config.yaml
model: "image diffusion model"
dataset: "rendered landscapes of hills, water and sky"
norm: "rmsnorm"
inner_norm: false
num_experts: 64
width: 192
optimizer: "muon"
muon_scale: "match_rms_adamw"
nesterov: true
steps: 9700
adamw_weight_decay_other_params: 0
Rows from block 3 of a small image diffusion model, named by matrix and row number. Rows with one number within an expert belong to one neuron, the router's apart. Each number is 500 + 25 x the weight over its row's rms, rounded and kept within 0 to 999. All counts start at 0. Numbers have three digits each.
After each expert's rows are labels from the 100 images, of 14976 (inputs lightly noised), where the router gives the expert most weight on average: "lies over" is the class under the peak. Only what is clearly more common there than usual is listed. The data: rendered landscapes of hills, water and sky.
# router: slot weights (model.blocks.3.mlp.router.weight, 64x192, trained with AdamW), inputs 64-127
# up: expert up (model.blocks.3.mlp.up, 64x192x192), inputs 64-127
# down: expert down (model.blocks.3.mlp.down, 64x192x192, transposed), outputs 64-127

# expert 19
router.19:470487486478489471480502497498498529521516484459545506504510466488482473516508490497459497498487478501493486482505487499500484495519473515496469537482482450515498490480505521493506515501495545
up.0:520475507470426477552498467519488472481518506489491531493490486461478532513524495502489471475486475546503529494479492507438515550516502509517489511507481503478478519509492514513560504544536476
down.0:491517510514484492539446513457494476524457541492480522501554518488530492522495485484512531485491503477513519493524516493481502507490547471516522452475515538496465448505512542481484555525480510
lies over: sky

# expert 42
router.42:452495479507460499484548498522488514490479468477503499505516519500491473516511535461473510464441517512469500473476479538471529476518502503500490518512512471505499514478496500472494533542499478
up.10:505493505541510480488521482452498497528504503509519464467506513539545487490476489498511472572479504515471501502485528462473505465477518478493469506490508496508512462493524507490463506451433450
down.10:512574541455487586504500489512502472481510503488486490494520494497531475504459525487471494502536532551477520499523517503530490487527523502482484479479505533486466495480565511475519497459450532
lies over: snow; steep ground

# expert 23
router.23:455518481525518503518507501478494509488504485498486447487493483505469486509455475468550526492463516544497486465492508520507479486519492523466467487460506511506547484483504484516511526549479487
up.16:524519501487510517464473500499520483470501454510487563520520485510561520530535474518517501516446512528470468492487521498488516534490468468503489462492492507469482501496486511502490478493445477
down.16:511496519517480513514467529493519527491522475493516453495484570502533517511464518515513519472545486509487515487542475520418527515484497498505482506486474483491501488538471517513485462514481522
lies over: steep ground

# expert 58
router.58:489528478495493495478556555499509503469487474539484520510501510500520489496535461506533500464517483497491497500478515509492493464535536509482527575516518488451520465492487510505458453496498422
up.15:575542469519529540542495508519521521476504541485501484474529504485464501444462491501509511502499463503531515503489505508493442524496468494494528496461491481475525505495505483528481544513469491
down.15:506461483498552498499491507494514492486528496475491465500504497499470478448530528461522503545486515508516505488517475513515475523501518499506487515536490489524491445499470506458484513505475557
lies over: gentle ground; steep ground

# expert 30
router.30:503471486497523516532451534532495493507465559480488479500479452511485504491495536502523440494497527511498480496494515510512490550496531531508519500500533502493512485490490467524516506507492447
up.10:501496515507511465478503497512491507506460515515486479520485511491519501473450478499492486445527455496497519479561468545498468490494553504513519513523436518502493494483488524519471576515490503
down.10:543504534515476515504538506493490494526491500523481483496489538474540500533484529507541516523458508545507506471526494540485492473460450515495460476494532509497509511528494502475530438523531494
lies over: steep ground

# expert 59
router.59:459472483489460515482533523527482516470519490462543499520508517487534473489520494528464517461491507480478471473472521502507481489507454465495455513459487486504503476479518486530533553542524507
up.11:522489508511525539478513489469487456545490472495498452507472554495481512489485527495546533490493504516498497501514500446486515484518534473475534492498509503513499525501486485482517474514465479
down.11:446485488511467508494489481513494478508530477494468531471476474496485487499523480538494546533523476506504488467546487432489520528523479510511526504511464516459486493475481520517494525438533506
lies over: sky

# expert 37
router.37:515459490533509468479451521514479500532513541467532513523513467497521483495492533482491479505487513446480445483494501494569504526493457475496461502438492501558484490486526512515526534516526518
up.0:524482485481470529456484463560506503465497514467497469505470481500470479510497471497531528493459511546514487519478565510500534506513518478493499454480490522539493478465491489528498455520484512
down.0:521551488515494425516476459449492478518493505482479475490483485516511516478482488495539506487564489508519505472477533492490491475525518489456484537522510495483483537494496528494492502471517441
lies over: sky

# expert 60
router.60:493470476510537486455471500522481504527540516507510506526526480481546511500508478513471496511487506483479469492527478484558464493526453474503497511463502490530470469483538506520536523514521506
up.0:484473437481517468491497524469493484497495512504490477494514468458493556521481488527494535474520516506494513501451476486477510487466502500487478503539513487493508459513501489493505481494510485
down.0:516504466528505501507491502504528483533498490504536552454498542549518511513494508459506517489457531501533551505520500493524484509433499483499513506496521502455528498513500490493450470473502513
lies over: sky